config.toml
model = "multi-label audio tagger"
dataset = "struck, bounced, scraped and rolled objects made by modal synthesis"
train_examples = 78125
noise_aug = 0.002
n_mels = 40
hop_length = 160
input = "log_mel"
spec_augment = false
win_length = 512
arch = "tc_resnet"
norm = "batchnorm"
hidden_act = "relu"
depths = [3, 6, 6]
kernel_size = 11
stem = "single"
widths = [96, 96, 96]
num_labels = 32
init = "torch_default"
residual_init = "scaled_by_depth"
optimizer = "cautious_adamw"
learning_rate = 0.0035
beta1 = 0.8
beta2 = 0.999
eps = 1e-06
ema_decay = 0.995
magnitude_pruning = 0.3
max_steps = 10800
batch_size = 256
epochs = 35.4
lr_schedule = "cosine"
final_lr_fraction = 0.1
warmup_steps = 320
weight_decay = 0.05
Rows from block 8, named by matrix and row number. Rows with one number belong to one channel. Each number is 50 + 12 x the weight over its row's rms, rounded and kept within 0 to 99. All counts start at 0. After the name is the row's rms in percent of the matrix's.
# convs0: first width-11 conv (model.blocks.8.convs.0.weight, 96x96x11), inputs 84-95, a 11 kernel for each
# convs1: second width-11 conv (model.blocks.8.convs.1.weight, 96x96x11, transposed), outputs 84-95, a 11 kernel for each
convs0.26 102:48 56 50 55 50 50 54 54 57 50 50 56 48 50 23 23 32 35 50 50 51 50 61 50 50 50 50 50 50 50 50 47 50 55 55 65 72 73 66 67 72 72 63 63 50 50 50 50 50 50 49 42 50 50 50 38 41 45 46 49 46 44 43 43 41 45 46 50 50 50 47 45 42 43 50 50 50 41 40 39 38 40 41 43 45 44 44 50 50 45 38 36 36 44 50 60 63 63 54 49 49 54 62 61 56 50 57 50 50 50 79 79 90 88 81 74 73 62 51 50 50 28 31 38 46 50 50 50 47 50 52 50
convs1.26 111:79 69 72 67 69 68 68 63 62 58 60 50 50 43 32 18 12 11 28 43 56 62 50 50 50 57 50 46 50 40 50 50 50 47 50 50 50 50 48 50 50 50 43 36 50 52 50 49 53 48 49 47 47 49 50 69 72 73 75 75 76 78 84 85 87 83 57 57 59 56 51 48 46 50 50 50 50 55 52 48 50 50 50 57 58 59 58 58 78 74 71 50 50 47 48 50 57 50 50 50 50 46 51 50 54 50 50 50 50 45 20 23 26 38 46 47 39 36 35 40 40 51 56 63 68 76 74 77 68 64 54 52
convs0.27 105:54 29 25 61 74 66 50 56 50 50 50 74 65 64 65 67 50 49 50 50 50 46 67 59 50 42 26 23 33 44 50 50 38 56 44 50 71 55 34 32 45 45 35 35 45 48 48 50 58 58 51 38 33 36 48 50 41 50 57 64 61 55 58 55 46 42 50 45 39 37 50 49 50 45 45 50 50 50 50 47 49 50 50 50 50 50 50 56 70 56 49 50 50 43 37 26 42 39 20 50 50 51 62 50 48 60 50 46 50 47 75 59 33 23 40 48 46 50 56 50 27 50 36 27 36 50 57 54 50 45 42 34
convs1.27 118:50 58 80 50 50 63 64 80 77 56 47 50 39 46 50 50 50 72 69 59 64 70 50 37 25 27 16 40 39 50 74 57 54 32 50 57 60 50 38 62 60 68 56 58 66 53 71 68 50 54 66 70 64 61 50 50 28 50 50 54 61 60 50 12 16 50 50 58 50 50 51 54 58 50 63 50 51 50 47 45 50 50 48 52 50 57 56 72 51 62 62 64 61 77 75 75 74 70 57 30 56 56 51 52 55 63 66 59 64 50 55 59 52 44 38 38 21 17 43 38 46 20 46 55 45 53 50 45 50 49 64 50
convs0.28 091:32 35 50 50 52 50 59 57 50 50 50 61 70 50 36 42 50 71 50 50 50 57 43 50 38 20 24 44 52 50 50 53 59 60 44 36 50 50 63 50 50 38 50 50 39 30 50 58 51 52 54 58 50 53 42 74 57 41 50 59 50 50 57 57 56 62 50 50 50 57 66 58 50 43 50 50 50 50 47 57 56 58 56 58 50 50 55 61 40 60 68 53 61 50 69 49 50 47 50 50 50 50 50 50 50 50 67 50 45 53 74 37 25 50 55 55 34 50 61 50 28 00 21 50 50 40 50 50 50 68 54 40
convs1.28 098:50 50 50 54 61 43 27 50 54 50 26 43 50 52 66 70 76 79 94 80 68 50 79 76 67 70 43 44 50 35 36 50 50 60 68 74 60 77 69 50 50 48 50 60 50 50 50 50 50 41 39 50 50 50 50 64 75 46 66 63 64 50 50 41 50 50 50 39 53 59 47 50 36 38 50 58 61 56 50 50 50 50 34 50 50 47 50 51 50 64 54 58 44 50 50 40 50 50 50 43 32 67 55 50 50 50 50 61 50 50 50 65 72 79 49 28 62 71 72 81 80 45 50 57 56 59 50 50 50 68 50 64
convs0.29 109:50 50 50 59 47 38 35 50 63 57 50 51 63 67 55 49 50 53 50 56 62 69 81 88 68 49 38 36 45 61 69 78 77 59 50 50 50 43 41 40 50 50 50 50 39 46 48 40 50 50 44 41 40 38 35 42 44 46 40 40 53 67 70 64 50 46 72 79 74 50 51 50 39 50 54 55 56 47 50 50 50 50 50 50 41 50 54 50 30 54 58 51 50 40 36 47 50 38 49 45 50 48 55 57 50 44 46 50 64 62 56 50 50 36 37 25 08 25 50 75 93 17 25 41 42 50 50 65 56 62 66 60
convs1.29 115:21 39 35 52 50 64 50 47 50 50 49 50 39 45 49 51 49 60 57 40 31 32 35 50 44 50 53 40 40 29 42 50 54 44 38 42 44 50 50 50 56 51 65 62 50 47 43 48 46 62 60 72 65 67 49 39 50 50 50 53 50 50 50 46 50 46 42 53 64 69 74 50 52 50 50 55 50 50 38 37 36 46 50 55 68 72 64 69 50 52 50 55 31 32 36 50 50 50 31 42 50 61 52 50 55 50 50 50 45 50 50 43 26 00 00 03 27 35 27 29 28 49 50 62 50 57 44 50 60 70 62 75
convs0.30 089:04 05 16 25 35 18 50 53 65 52 47 50 50 50 55 70 67 55 50 50 50 71 50 50 42 51 60 65 50 47 40 36 34 49 45 45 39 45 42 50 47 62 50 53 50 47 47 47 34 31 34 37 38 50 50 69 66 63 61 50 50 53 50 50 66 50 42 43 44 40 36 50 60 70 71 66 50 50 50 50 50 50 39 49 42 50 60 63 37 38 38 34 28 32 33 43 42 50 50 50 51 50 50 50 59 52 50 60 50 50 60 50 50 50 51 38 42 48 32 29 38 63 50 46 50 55 60 64 59 57 50 50
convs1.30 090:80 70 57 54 45 50 42 50 42 50 50 50 50 62 64 75 50 57 50 56 50 50 50 50 50 83 86 89 84 50 50 48 42 72 71 50 50 50 50 50 50 50 50 50 50 50 41 53 50 50 49 52 50 50 50 39 50 33 50 22 24 24 34 33 40 43 50 50 50 50 43 51 49 47 48 43 51 50 50 34 40 32 36 45 53 50 50 50 50 59 50 40 42 49 52 43 50 44 50 56 68 68 50 48 51 45 42 40 44 43 56 53 59 54 50 50 50 50 52 50 50 86 74 68 82 84 86 88 85 80 72 57
convs0.31 107:53 62 65 59 59 64 65 50 50 58 61 60 65 50 44 44 50 50 50 63 50 61 50 50 50 50 50 50 50 42 42 50 50 50 50 50 51 50 40 50 34 50 50 47 60 50 57 53 51 53 50 50 50 48 50 55 50 50 49 46 49 50 57 60 62 50 46 52 51 51 50 46 46 46 45 44 39 36 50 36 35 32 50 50 50 51 50 50 54 55 49 40 38 38 42 36 45 52 57 50 55 59 51 50 37 31 50 47 48 57 53 55 48 56 48 44 47 30 39 44 68 49 50 50 43 50 55 65 75 78 74 70
convs1.31 107:59 65 76 77 78 82 82 78 80 84 78 44 46 50 47 50 53 50 50 50 32 37 50 53 54 62 59 55 50 36 33 28 50 49 47 53 51 51 51 53 55 54 59 64 59 50 59 61 62 66 66 62 63 64 56 46 47 46 50 50 50 33 50 50 50 50 54 50 50 50 49 50 50 50 50 50 50 50 50 50 50 50 50 50 59 59 59 60 64 65 59 61 64 66 71 79 75 74 69 57 50 50 45 47 50 50 50 50 50 48 52 40 34 33 41 49 50 50 59 50 70 30 50 40 45 40 42 46 46 45 50 50
convs0.32 102:45 43 33 25 30 44 51 50 50 50 41 51 50 48 50 50 50 43 27 20 31 50 50 47 49 53 52 45 42 38 37 48 56 42 44 50 56 64 65 50 56 45 30 24 40 47 50 66 50 50 50 57 50 50 45 27 39 45 50 50 50 46 42 43 46 50 50 45 41 38 33 33 35 34 37 38 42 44 50 50 37 37 39 42 46 41 33 35 27 19 31 39 50 50 50 33 29 36 52 35 38 50 63 67 56 50 47 50 50 50 25 19 25 22 31 60 78 70 54 60 82 01 07 17 36 49 64 64 55 52 48 50
convs1.32 115:45 59 59 60 64 63 63 67 62 57 61 37 48 42 41 35 50 50 47 45 50 26 78 79 58 54 55 61 60 60 59 71 75 59 69 63 69 65 63 50 64 70 50 50 55 50 49 45 45 50 52 54 50 50 47 61 67 69 70 54 50 50 44 49 54 54 50 55 56 66 50 50 44 51 49 50 53 50 44 50 49 51 50 62 61 67 64 63 28 16 12 22 24 30 38 38 37 32 42 55 58 53 45 48 54 50 40 38 40 39 62 63 50 64 66 61 50 50 66 75 86 69 73 67 62 57 55 48 50 39 50 54
convs0.33 077:71 67 50 35 23 23 30 39 40 50 38 52 40 31 36 41 48 54 66 63 50 50 27 29 50 50 50 50 53 48 38 23 12 50 37 41 39 44 53 47 38 31 15 29 54 50 43 46 45 51 48 45 46 50 50 58 50 62 50 50 45 32 32 42 43 50 56 54 47 50 45 49 50 51 50 50 34 50 50 51 47 52 50 50 50 54 50 47 50 50 34 34 37 43 56 57 50 35 25 50 54 44 43 46 41 34 50 50 50 50 29 50 65 58 34 35 35 40 45 50 50 46 50 51 50 51 33 12 19 20 31 26
convs1.33 081:52 61 58 69 52 52 50 54 69 67 69 50 57 69 55 70 57 50 30 26 28 32 36 50 73 83 95 79 50 44 29 35 46 50 50 52 50 50 48 50 50 50 36 50 61 71 67 61 59 57 56 53 55 50 56 50 56 50 67 60 65 50 73 50 59 50 50 50 50 50 50 50 67 51 50 50 59 48 54 50 50 50 61 58 50 50 50 65 59 54 50 56 60 64 61 54 46 41 32 41 40 51 34 31 27 33 39 47 43 56 50 50 50 50 38 50 36 34 38 50 50 50 50 50 50 58 58 75 63 53 46 50
convs0.34 105:43 45 47 45 44 43 50 50 50 48 49 63 54 50 49 54 63 57 55 58 54 50 50 47 50 50 50 50 50 50 50 60 68 50 55 55 54 59 65 69 64 65 59 59 61 59 65 71 70 68 66 65 69 64 62 50 50 50 50 54 50 50 50 50 50 50 35 25 13 12 13 18 23 29 33 33 36 31 29 34 39 43 44 42 42 40 40 38 61 60 50 50 50 50 50 50 50 62 68 50 66 69 68 70 70 66 50 50 50 50 59 54 50 57 57 50 50 56 50 50 50 18 21 33 41 46 50 66 50 50 50 50
convs1.34 087:26 35 60 71 67 58 50 49 54 50 50 42 50 50 46 50 50 59 57 50 62 56 50 50 50 68 77 83 82 69 50 50 50 45 46 50 50 50 44 39 33 27 27 29 56 61 66 69 65 66 64 66 63 65 67 49 50 50 50 70 50 50 71 68 50 66 40 30 22 16 06 05 04 07 09 22 41 59 56 54 50 50 42 40 43 48 50 50 66 64 61 50 50 29 50 50 50 50 55 57 57 53 50 50 50 50 50 42 36 50 50 40 53 59 56 53 54 51 55 56 44 50 58 69 69 69 69 75 73 74 74 50
convs0.35 094:76 59 50 47 36 29 37 50 50 40 54 50 50 43 37 50 50 55 62 63 54 50 50 52 61 63 50 41 40 34 30 22 50 46 61 52 47 31 50 54 50 50 33 50 58 50 50 49 40 50 50 71 69 58 54 50 24 21 21 14 11 17 50 35 41 39 46 50 37 33 30 37 50 43 40 50 33 55 50 45 45 50 50 47 44 43 42 40 50 44 50 47 64 66 61 50 31 33 28 50 50 50 31 50 58 70 61 50 50 60 50 73 38 41 50 50 35 32 64 58 41 66 50 63 49 45 24 33 42 45 48 52
convs1.35 104:61 55 50 60 61 60 50 50 23 22 41 50 50 50 65 50 50 50 50 50 63 50 50 38 39 50 47 62 50 68 58 50 42 50 60 57 44 35 50 50 50 64 68 50 50 50 46 55 55 58 50 50 39 52 50 53 69 70 59 56 43 50 47 61 56 54 50 45 46 44 39 50 50 53 50 37 50 50 50 50 48 40 64 52 62 59 62 50 27 55 52 67 67 67 65 63 50 44 41 71 68 60 66 63 58 50 49 54 50 50 61 63 48 46 50 63 72 61 64 66 64 41 38 32 54 49 50 47 50 50 62 54
convs0.36 094:78 71 59 48 50 50 50 50 44 50 46 26 29 37 44 50 61 69 68 75 76 78 50 50 42 41 50 50 50 35 34 30 33 42 50 50 50 50 50 45 42 32 25 16 43 50 50 40 50 50 39 50 50 50 43 50 55 50 50 52 50 53 54 54 50 50 50 50 62 59 61 64 69 68 66 61 50 56 58 50 50 60 50 50 64 59 59 50 28 31 34 45 50 66 68 65 59 50 50 47 50 50 59 54 52 54 51 47 50 58 66 50 50 57 55 50 50 50 64 62 54 62 62 70 75 71 67 67 65 50 50 50
convs1.36 087:50 50 49 47 40 38 50 43 50 50 50 50 50 50 57 50 48 49 46 48 50 50 50 50 51 52 56 63 57 55 53 53 58 33 28 23 23 22 36 37 42 34 39 44 39 37 39 36 34 30 36 50 45 50 53 38 46 49 44 47 43 45 44 47 50 35 42 45 47 50 50 63 66 68 69 73 70 50 50 50 50 52 50 50 50 45 50 50 50 40 42 50 50 50 50 60 62 63 62 47 43 35 36 36 41 35 39 41 44 43 69 66 55 51 48 57 61 68 65 58 56 38 37 32 40 39 50 50 50 50 60 50
convs0.37 101:51 45 40 48 50 57 64 66 54 54 79 31 24 33 36 42 44 50 50 61 67 72 31 41 49 50 59 50 48 50 46 41 44 50 35 36 50 50 50 50 65 67 64 69 34 29 25 33 41 46 49 56 55 50 48 61 49 29 23 34 37 35 34 37 46 50 37 35 40 50 50 64 66 60 53 50 57 50 50 50 39 40 42 42 37 36 39 38 60 53 48 41 36 32 37 50 50 62 50 50 50 50 50 51 46 50 50 50 39 50 83 71 67 62 59 60 50 50 50 42 24 53 51 50 50 50 50 44 49 50 56 50
convs1.37 106:70 74 72 72 72 71 74 66 69 69 76 38 50 50 35 37 35 34 35 50 50 50 43 50 50 50 50 50 50 50 50 58 54 52 41 37 30 27 30 35 42 51 48 60 55 64 70 67 61 50 57 55 50 57 50 59 57 55 43 50 34 50 50 48 50 54 50 61 58 50 47 48 50 54 57 50 50 49 50 50 57 50 50 61 60 64 63 66 53 47 44 45 50 50 50 50 50 50 50 56 50 37 29 40 35 35 37 38 33 39 64 50 50 50 50 50 55 52 52 49 46 50 41 40 43 50 50 51 50 50 52 59
convs0.38 091:36 39 44 45 40 42 51 50 50 50 55 52 59 53 54 51 50 43 43 44 50 50 50 68 45 21 09 34 50 50 61 67 77 44 39 22 22 33 43 50 50 41 50 50 27 33 33 50 50 50 50 50 50 50 50 44 45 46 50 50 50 56 51 50 50 50 50 50 50 45 41 37 39 38 31 28 29 60 50 50 56 50 64 60 50 50 50 46 50 62 53 60 61 58 42 42 44 46 50 50 45 43 42 51 51 42 40 50 50 50 62 50 50 78 79 60 52 50 50 20 27 32 37 24 20 34 51 59 59 75 79 78
convs1.38 091:25 14 50 39 39 50 29 34 50 48 49 44 28 19 23 31 50 62 66 69 77 81 52 50 52 42 36 50 50 69 50 42 44 68 55 57 50 55 50 50 47 56 50 78 50 50 44 39 47 47 50 50 50 50 50 57 50 50 53 47 47 50 40 31 26 47 50 52 55 56 50 50 49 47 50 67 68 56 50 50 48 52 50 50 50 50 50 59 36 40 39 30 41 50 64 64 57 56 50 50 50 50 50 50 50 50 44 50 64 60 69 70 60 57 50 63 51 33 00 03 50 52 58 65 61 50 43 44 41 40 50 50
convs0.39 103:39 24 21 22 28 34 37 40 50 50 48 30 32 34 42 52 57 61 69 73 76 74 50 50 54 63 60 51 50 34 20 19 25 51 50 50 37 35 38 41 49 46 31 35 48 44 42 41 45 51 50 50 49 48 43 59 50 50 39 40 45 46 41 43 43 50 50 44 50 50 59 62 61 60 57 50 50 52 50 46 42 45 50 50 54 51 43 38 40 32 35 50 59 60 59 61 59 49 40 34 39 38 41 42 50 50 50 51 52 54 62 53 52 31 35 41 58 64 69 53 33 63 65 60 50 35 34 34 35 28 12 11
convs1.39 106:68 68 60 63 59 61 59 55 55 54 53 50 50 50 40 42 43 45 40 40 50 50 41 39 36 50 58 63 58 70 66 50 50 41 45 33 29 19 27 21 26 20 16 21 61 61 60 58 58 57 54 47 50 50 50 59 58 50 50 48 44 47 43 39 44 42 49 45 47 37 34 27 34 35 40 35 36 50 43 48 50 49 53 50 50 59 57 59 52 45 37 50 50 59 57 55 50 50 41 50 49 52 44 39 32 23 19 16 13 22 62 50 50 50 49 54 58 50 66 65 64 57 66 50 55 51 50 57 54 48 54 59
convs0.40 095:44 42 51 38 35 42 50 54 50 50 57 39 38 50 39 42 55 50 48 50 50 50 50 50 50 36 53 44 40 37 50 50 50 50 50 50 51 42 40 29 32 50 46 42 58 50 50 40 47 50 70 77 70 67 63 31 29 30 39 49 50 50 50 62 55 50 35 38 37 32 24 18 21 26 32 37 50 58 55 58 56 53 50 50 32 35 36 40 50 43 50 34 33 43 50 50 50 50 52 42 37 50 49 48 52 50 56 57 48 53 45 49 58 50 50 74 76 70 67 66 50 38 47 44 45 37 23 20 17 26 32 27
convs1.40 096:51 50 50 56 52 51 61 50 54 55 49 50 50 50 43 50 56 50 50 50 50 50 50 50 58 67 67 62 56 40 50 40 50 37 37 26 22 30 35 36 45 52 50 50 54 59 50 50 48 50 56 50 50 50 50 44 50 50 50 54 50 48 38 36 50 50 50 67 50 50 57 50 50 50 50 50 65 46 50 39 41 38 46 50 50 50 62 65 62 52 50 26 33 51 50 56 50 57 50 72 50 50 50 50 46 50 50 50 46 50 39 50 59 51 50 50 44 33 25 28 33 36 37 32 29 36 50 55 51 59 53 63
convs0.41 088:41 37 50 50 45 50 50 49 50 50 50 50 50 50 38 47 51 38 26 50 50 50 21 41 34 37 39 50 50 50 28 50 50 61 61 62 63 70 63 69 59 66 50 57 41 45 50 50 50 50 50 50 50 50 50 50 50 52 50 58 50 55 50 65 69 67 43 50 50 50 54 50 50 50 52 50 50 50 50 47 22 15 18 24 31 50 50 75 20 39 50 50 44 42 29 31 40 47 50 52 50 50 50 50 50 34 30 27 20 30 25 40 53 50 59 60 50 62 71 65 57 42 50 43 34 23 29 26 33 37 36 28
convs1.41 080:38 45 50 50 50 50 53 59 58 50 56 54 57 55 75 79 73 61 53 50 50 50 37 35 30 30 40 46 50 59 55 56 46 52 59 55 61 50 50 50 62 50 62 50 70 73 71 65 69 65 69 68 66 67 69 50 50 47 50 50 50 50 50 43 50 47 60 61 65 50 50 50 50 50 60 61 57 39 33 25 20 21 18 18 20 18 24 50 63 50 62 50 50 43 49 50 54 51 47 50 61 65 50 50 50 50 50 48 50 50 07 18 50 50 67 50 78 77 61 50 50 47 50 49 50 50 50 50 49 50 51 50
convs0.42 091:30 50 46 52 50 31 24 30 22 18 34 38 39 36 35 42 33 25 29 35 42 50 50 49 50 54 56 62 58 50 46 42 37 41 45 50 50 33 35 43 38 34 43 50 38 50 50 50 47 41 39 37 37 45 50 50 50 50 50 46 37 32 31 31 38 44 56 57 51 50 50 50 50 45 46 50 50 50 53 52 50 50 53 50 57 51 49 44 36 21 20 25 29 23 22 35 43 51 50 48 51 56 61 65 50 50 50 50 42 39 45 51 43 44 47 58 64 73 68 51 45 31 51 50 50 50 50 35 40 35 29 18
convs1.42 111:28 29 50 63 64 66 59 62 50 50 49 50 60 56 50 43 41 39 25 21 17 18 67 64 50 51 45 33 22 32 38 22 23 50 50 58 65 56 58 50 50 50 54 50 68 65 65 50 50 59 50 50 61 61 65 50 50 50 50 50 50 50 50 56 59 75 38 38 50 50 50 50 41 50 50 51 50 54 55 59 56 54 50 50 42 45 40 45 50 56 58 54 55 39 28 29 38 41 25 47 52 47 51 45 50 50 55 50 47 50 25 36 50 58 50 50 47 71 50 62 27 45 58 62 69 50 59 50 50 42 44 50
convs0.43 093:50 57 50 46 34 35 28 22 27 30 31 38 37 31 25 27 42 50 50 50 50 50 32 32 41 50 58 59 50 50 50 42 36 59 61 52 30 31 42 50 50 50 38 40 43 52 54 50 29 37 42 55 50 57 51 50 57 50 52 46 48 47 47 50 50 50 58 53 52 56 56 50 57 60 50 50 50 65 55 49 50 50 50 50 50 50 45 39 44 48 43 42 42 47 48 43 35 29 28 65 66 54 38 36 23 29 31 34 27 26 50 50 50 48 57 69 51 42 47 68 33 50 60 62 50 50 42 43 45 44 42 34
convs1.43 093:25 27 25 17 33 50 70 71 67 64 63 38 50 60 58 50 50 41 39 44 38 43 62 60 67 66 66 50 48 51 42 38 30 33 34 25 33 40 50 49 50 50 50 62 50 65 50 50 50 58 50 59 50 57 58 43 39 42 50 50 52 50 52 50 48 50 52 46 43 35 50 50 51 50 50 53 59 36 50 50 47 50 50 50 48 50 50 50 60 64 63 71 73 67 56 35 33 42 44 40 44 41 40 50 50 60 50 50 50 55 59 54 58 50 75 63 50 45 50 49 53 37 42 37 50 50 50 50 50 50 50 50
convs0.44 082:50 50 49 55 61 62 60 50 63 59 50 53 50 63 50 60 60 50 50 62 60 50 68 50 64 56 50 42 41 35 50 41 50 27 35 51 60 50 59 50 50 57 55 50 50 62 56 52 50 59 50 50 63 50 50 50 50 50 50 50 50 66 73 70 65 62 27 36 43 46 49 57 50 56 49 45 50 50 50 49 50 50 50 60 50 62 50 50 50 73 62 54 55 62 54 51 50 50 50 50 50 50 74 50 58 57 62 50 50 50 29 39 34 25 28 24 38 36 26 18 04 52 50 50 50 50 50 28 50 59 73 83
convs1.44 088:50 50 50 50 50 30 50 50 50 32 22 50 67 60 63 50 62 58 59 66 72 68 50 47 36 50 50 50 58 50 50 50 53 51 56 50 48 50 50 50 50 50 50 50 30 31 25 35 34 39 34 31 29 30 33 50 54 51 50 50 55 54 52 50 50 50 50 50 50 50 50 50 50 50 50 50 59 36 37 35 50 32 45 42 59 58 63 61 65 50 47 51 52 57 53 55 50 50 50 69 65 65 58 58 50 50 50 49 50 50 46 30 29 43 50 50 45 44 49 50 48 65 63 63 70 74 67 55 45 44 50 50
convs0.45 102:66 63 50 55 50 55 56 50 57 50 50 49 50 50 44 36 35 39 36 37 37 28 38 45 50 50 50 58 66 66 66 50 50 39 43 50 42 54 44 45 39 50 50 45 75 67 59 59 59 56 50 50 49 54 57 65 66 67 70 67 58 50 52 50 62 63 50 50 50 55 51 50 50 50 50 52 50 43 53 61 64 67 59 51 50 49 50 62 57 52 50 50 50 50 50 50 52 48 50 37 41 41 50 50 50 50 50 50 50 50 50 50 49 50 46 47 50 44 50 70 62 72 60 50 50 50 50 50 59 50 50 38
convs1.45 113:35 43 47 49 48 47 46 43 38 40 45 50 50 43 50 50 50 50 52 50 50 50 65 62 56 50 50 39 36 35 28 28 33 50 54 56 56 50 50 65 64 50 50 50 41 41 39 43 38 40 42 40 40 46 40 26 35 37 50 50 50 60 59 53 50 50 50 50 50 45 50 50 50 50 50 50 50 45 46 52 50 50 50 50 50 50 48 47 47 43 50 50 50 50 57 57 55 50 57 19 27 20 23 27 33 32 36 41 40 42 31 32 30 32 36 50 58 65 50 49 43 07 12 18 24 31 38 34 39 38 30 23
convs0.46 099:56 50 50 52 46 40 37 43 38 50 31 50 50 50 50 53 50 50 49 49 54 50 41 41 50 53 50 50 50 50 44 50 50 71 50 50 50 50 79 78 50 46 30 29 47 47 50 50 38 46 49 41 35 32 32 42 55 56 57 52 45 46 47 50 41 52 50 50 50 42 34 29 44 50 53 51 50 50 60 50 50 51 50 50 52 50 55 50 50 35 38 50 51 46 43 33 35 43 38 64 50 50 50 44 42 50 39 35 50 24 40 22 64 75 50 29 28 50 66 79 50 50 65 67 50 45 51 57 50 50 50 50
convs1.46 094:50 40 24 20 17 37 50 50 46 38 53 35 56 50 70 51 49 51 68 62 74 62 50 51 55 45 50 30 27 23 36 50 47 44 44 47 45 38 52 51 48 38 34 53 50 56 50 50 56 50 50 50 50 49 50 51 46 46 49 42 47 53 32 41 24 19 59 69 50 50 39 56 56 53 53 50 61 50 44 50 40 50 35 40 33 50 40 50 39 50 64 69 59 67 74 70 55 58 64 50 50 50 41 40 50 61 50 54 56 62 62 65 71 73 81 85 89 74 84 81 50 22 37 42 37 60 50 65 50 53 40 36
convs0.47 097:67 50 56 65 67 58 50 50 50 49 50 50 34 50 40 37 37 27 44 49 49 40 43 45 29 24 33 33 38 53 65 64 68 35 35 39 50 50 48 50 51 50 50 50 51 50 50 60 65 58 53 50 51 51 52 39 41 35 50 50 47 47 50 50 50 50 60 56 50 60 63 67 68 68 66 61 57 53 50 47 50 62 67 62 63 65 59 58 50 50 50 48 50 50 35 41 50 50 50 50 61 47 32 36 50 50 41 29 40 66 13 25 24 32 37 63 52 47 48 50 54 45 41 50 50 44 50 46 50 50 43 42
convs1.47 094:24 34 39 44 52 61 59 60 50 35 50 41 56 70 80 78 82 70 61 54 50 54 64 51 41 51 56 50 51 50 50 55 60 52 59 62 62 62 61 59 50 62 55 50 50 50 50 50 46 50 50 50 50 50 50 43 45 56 57 50 57 50 50 39 50 50 50 50 50 50 50 49 50 39 41 34 44 50 50 45 44 41 50 42 43 42 46 42 33 50 32 45 57 50 50 50 50 50 46 52 43 41 48 50 50 55 50 50 50 50 50 50 50 50 45 50 57 64 75 71 61 33 39 41 50 50 64 73 81 50 89 50
convs0.48 096:44 59 63 45 36 38 36 34 42 44 50 50 50 50 50 51 52 51 50 42 36 33 64 57 61 70 72 68 62 59 58 50 43 64 63 65 51 50 50 50 73 50 45 50 40 46 50 48 37 40 41 47 46 50 52 50 50 48 38 27 19 18 26 36 41 50 57 61 68 66 50 51 46 50 65 65 57 51 55 57 50 52 47 45 47 46 41 40 41 50 50 50 50 53 44 50 21 27 26 53 56 52 51 60 49 43 41 28 36 41 34 40 55 59 57 41 30 43 50 50 49 50 70 70 50 40 36 38 36 37 43 54
convs1.48 099:41 33 38 32 50 60 73 77 63 54 57 52 57 65 63 54 49 50 42 30 32 43 31 50 50 41 36 34 23 13 19 30 23 50 55 50 62 51 55 52 50 50 50 50 68 74 70 74 62 64 50 54 48 50 50 50 50 50 44 50 50 43 50 42 49 54 50 50 38 40 43 50 50 35 42 50 51 58 69 69 66 59 55 57 51 52 48 55 61 78 75 74 65 65 53 46 43 50 50 46 43 50 50 51 50 50 50 50 50 50 35 31 31 50 67 50 50 40 45 45 50 54 61 50 50 50 75 50 50 50 43 39
convs0.49 084:47 37 28 10 12 38 50 50 50 50 50 40 50 38 41 53 50 65 50 50 61 61 39 35 20 36 43 58 50 76 70 63 54 52 50 50 26 32 37 53 53 47 46 32 39 46 58 65 59 56 50 50 50 50 50 52 39 38 36 33 39 43 37 28 28 30 51 43 43 50 50 32 30 31 38 50 50 53 62 64 68 72 74 67 50 62 60 59 50 48 46 40 59 71 50 50 50 50 47 66 51 58 28 17 24 37 47 32 32 22 50 73 50 50 52 60 63 50 41 33 47 41 53 50 48 50 50 53 55 54 55 50
convs1.49 082:25 18 10 23 24 17 15 18 41 44 36 34 54 50 50 50 75 79 86 72 55 47 63 68 79 50 50 33 57 50 50 47 43 59 50 50 50 61 71 68 60 57 63 52 43 45 44 39 42 21 30 28 50 50 59 40 50 40 56 53 66 50 49 50 50 50 50 50 52 72 53 69 50 61 50 67 75 50 50 52 37 41 27 50 36 44 41 50 44 50 49 50 50 39 40 50 50 50 50 50 37 50 55 58 65 66 69 69 69 53 50 50 57 72 89 77 71 50 49 59 76 50 50 50 67 64 51 52 50 40 50 50
convs0.50 085:63 50 33 41 52 50 50 50 56 52 50 23 34 48 50 50 50 50 50 50 44 50 22 28 50 44 42 47 50 50 50 50 50 36 42 35 35 50 54 50 52 50 50 51 50 29 32 50 50 63 50 54 50 50 50 55 49 59 70 72 70 60 51 47 50 56 58 52 50 50 50 45 50 50 50 50 50 54 64 66 64 58 58 65 66 68 68 73 26 32 50 50 50 50 59 58 51 48 58 50 71 59 53 57 50 50 47 50 50 80 54 60 31 29 37 40 64 77 70 60 60 68 50 60 59 60 58 58 54 51 50 49
convs1.50 090:45 38 50 50 38 47 50 50 50 35 40 66 62 50 50 57 49 66 54 58 50 31 59 50 41 35 34 33 32 50 56 50 45 50 50 59 50 52 50 50 49 47 40 50 38 30 11 21 20 37 36 38 50 50 56 50 64 67 50 49 50 50 50 58 73 84 55 65 59 50 35 28 30 37 36 29 25 30 24 31 39 50 45 50 54 50 49 50 55 52 55 56 46 35 50 50 50 36 35 20 50 50 53 52 46 50 50 55 50 50 50 73 71 61 50 16 24 44 32 22 11 31 50 50 54 50 37 32 40 40 67 57
convs0.51 114:58 65 65 59 52 51 55 63 60 55 56 50 50 50 43 47 50 50 50 50 50 50 43 53 58 63 68 64 57 57 53 50 50 55 56 59 59 57 61 59 58 59 59 54 34 41 45 48 45 47 47 50 59 59 50 50 59 61 62 62 63 66 67 66 64 65 26 24 29 39 46 50 45 41 35 25 22 25 27 50 31 35 34 32 31 30 28 30 28 38 36 31 34 36 40 33 31 30 27 46 50 50 51 50 50 50 47 43 41 50 56 43 50 50 43 50 43 44 45 50 40 70 68 65 57 52 50 50 50 50 43 50
convs1.51 109:56 50 50 50 57 55 50 51 47 45 44 44 36 37 23 28 32 40 44 50 50 50 42 37 38 44 44 50 50 50 50 50 56 58 56 56 61 65 66 65 66 61 58 56 37 37 38 44 44 48 51 52 52 54 53 38 36 34 33 30 34 32 32 35 30 29 54 57 62 64 64 65 64 65 61 61 61 50 50 50 51 50 54 50 54 50 55 50 43 38 38 36 36 33 34 37 42 43 47 51 49 52 55 59 61 59 55 56 56 59 46 41 41 53 52 50 40 42 42 42 39 50 52 53 50 50 50 50 50 50 39 36